A small sound classifier, trained from scratch: 2.85M parameters, batches of 384.
Rows from block 2 of a small sound classifier, named by matrix and row number. Rows with one number belong to one neuron. Each number is 128 + 24 x the weight over its row's rms, rounded and kept within 0 to 255. All counts start at 0. Numbers have three digits each.
After each neuron's rows are labels from the 100 clips, of 14848, where the neuron reaches its largest size: "strongest on" is what is common among them. Only what is clearly more common there than usual is listed. The data: simulated modem signals in the audio band.
# gate: MLP gate (model.blocks.2.mlp.gate.weight, 416x160), inputs 0-53
# fc1: MLP up (model.blocks.2.mlp.fc1.weight, 416x160), inputs 0-53
# fc2: MLP down (model.blocks.2.mlp.fc2.weight, 160x416, transposed), outputs 0-53

gate.280:120104144123121106122120128115151110094096109099135161135146089144127116126118111126115091140111140127174073125115138109140078109151139116170104096161093131144187
fc1.280:119118107122141150125132129156140134139132144157102122111106155111140154118148204106131129103119138115101177150120139123116089112151106139075130141131111125123134
fc2.280:130138064124133111102149152162170130155118101153106165124116127123100137142124122176115153124104148092166158107107124123110157131067166131125146155082116143168117
strongest on: frequency hopping; 100 baud; strong noise

gate.242:101130089110167173146085125123138175105098142152127114116132154145137129166105141087144107114115127113145118161145151176082113125150140157122124134145135142124121
fc1.242:140099137066120165165106134142152159154122083103150104092130152188143098082144114123115113140144130105116117147135087129150167117118143099133149167135155113136167
fc2.242:120084158105127189160138126130153078098150151123113142157123111124131093183143103146109149137122157110123191123090136109129152153106150141074130147110105153127149
strongest on: carrier: 4.5 to 5.5 kHz; 2-FSK; on-off keying

gate.247:086100121087095128135164137134148087087102147176116114130123134159121164167150114147146131124079127153097127189112110129117122091165150133118121190135137162135155
fc1.247:168125105113156086112138116084140122125090134152090098156115125102150185119121145132141145065075115125173132161116091127135127164113114129134143137176119157143144
fc2.247:109139130092121157086189136088145130130110086152093097098107118125159179103126144181131144130103126162115069158117151140131090110090069154130120100128064124171179
strongest on: frequency hopping; 400 baud

gate.142:157124089154120121110114099156076097130104112144144176140103137137127130147059141167080127118081138098147128124127153115130081116073114131164123125145106131143144
fc1.142:067113159132101155140142134115138151145128136134120117067151141130117152130162135106137114192098161146123110124133107105124136115136085107123112149160134151153126
fc2.142:133107142119122147135123148141154152126146106125138126090128093146169146164089144130118128131139139109101120154131187156095119166074151142103084108135114114143112
strongest on: frequency hopping; 50 baud

gate.3:145098118120165156144132109128127133144145126128134152145119101109124117130072153092151110141127150093085161088145137126135136143128128153111107091102120100144124
fc1.3:133122134112138139089151161120125148151129140101135137128083105132151118122128158138131149144143192098130161123173129141158123156135137095141145118135108103107171
fc2.3:181140125151086126104121162131121118111132096097151101116126102133127143122153100127145115122159125116129140130153125135086137118119186120141081117133192126133100
strongest on: frequency hopping

gate.258:081121093120158175123122103118146138103102124134167140107107110146138099180092160118115150166105181158109139131137119123160126137115096133111138112144145134094101
fc1.258:117158122119167129093143099147109067136081095108115130140159163100104099112102109106121146097133137133142119132128139145128058141138136101134137102095091108121200
fc2.258:126102127109110092155127154126132058158102104141145110162142141131076145117106136165145168126155082111101119151123154118126126099146145104131156155105104112082123
strongest on: carrier: 4.5 to 5.5 kHz; 800 baud

gate.332:142147120153120167128146132127062149120095142164109125126094099116118109109142112120114178156101113081113153159124119119144142135149160109138112160163094146161119
fc1.332:125124139082115116146144119145164143156136119098099129134171133130152105130117130149153094095138162145148110104122133114108119116100134133119147099123143100114147
fc2.332:081124167111099149155144113133134077151144131141125124104051101088153116123067103093115154100121113152144112130151101133161162106135130194121129129139137101166143
strongest on: carrier: 4.5 to 5.5 kHz

gate.320:106134088125150107106151152133172116131163119137119163123086123115098137139087170150137139094061117129162103172142115111133124123115155139109151146143114074153183
fc1.320:141150118090133149146119127150090139162131139122135140170146145142118148107162077140105141128196105118063175107100143153106126107140105114108134172120119142111082
fc2.320:132139086137152133142113120110166168119171131181144196131087140119153147124125151106112097132129101134127117109137131113134133155116134160144153124109132158120093
strongest on: frequency hopping; 200 baud

gate.109:138101135163133153114135164125121075119085084092164102101161114107156129102142130110107134146138131166158127120131119134124104128182138125163142135149105140113114
fc1.109:133117126154104145121131120145124130122120119137133167139084136131099109130165163138176142108139145081118171105138112114094115137109141125151134167101126101118166
fc2.109:133151119138125137142104138156147148135098155115114140136160133085129151144159147097139122105127112134083119136089146185057124137084143159145076088090122162163083
strongest on: frequency hopping; 50 baud

gate.272:095141129144119171132162125132183119084135102101158144156130150101143065136114139152100113132147124115074125119178168159123133166145115098132113136131141153112150
fc1.272:097148153141146117134118115101103132109069147104141131186130132110145138109151117087142143103121142172128116137125112104135108113135131134159151119134168142136108
fc2.272:131170131178133088111117113094122127173116082147135106104129114134096125142103154141093141165154113201113133136143124126146140133106105101173120145125122153128132
strongest on: carrier: 4.5 to 5.5 kHz; 64-QAM

gate.151:125121152140174117094095107120112099137154158154159124157115129090142090141104126138132117132152135160147145120201143110139123110095139129114124108119076159140115
fc1.151:130127098140132121163096146128127102142152159161173093131133144114090159171099148079143135126158175141106171155121092096149086096121133165110114119126137131106083
fc2.151:139125120136101107134073119100136139170116094103123084144115138103127115130128117181129090143162133110118094130133134085098111147201146141113095127172146144081124
strongest on: carrier: 4.5 to 5.5 kHz; 4-ASK

gate.33:165154143095138164091128113142180094089135128124147104128165159157102101129116117147152150143121137113081146114134112118132094102106108149118112084121165138123106
fc1.33:152131142119092124129123103156136145100110143096130142147141129129079112154151103153147126143116152117104130120136188102135088132129134130103141094147111113107103
fc2.33:134128125116130137120116190107127154143096122092147161127142160144104118133135083130143103099090153131092132116164138150114108144134063119120116103145145094140139
strongest on: frequency hopping; FM speech

gate.71:077120126117132131102133131121126115081096094151129057117145127137138152127111138150104106147146096134144143078139126070109114130093103114142116134151145130120119
fc1.71:100108160128117133133160069120101166139141149120152140138150153118135138100136122119126142105111136174102120176143161177121160139125060124116072134125086137136143
fc2.71:100169126176105111115122144113165146104119115122123146132109117130149085124110152147170129128097124139104160125140178104139151147121131133141109122174144100159113
strongest on: carrier: 4.5 to 5.5 kHz; BPSK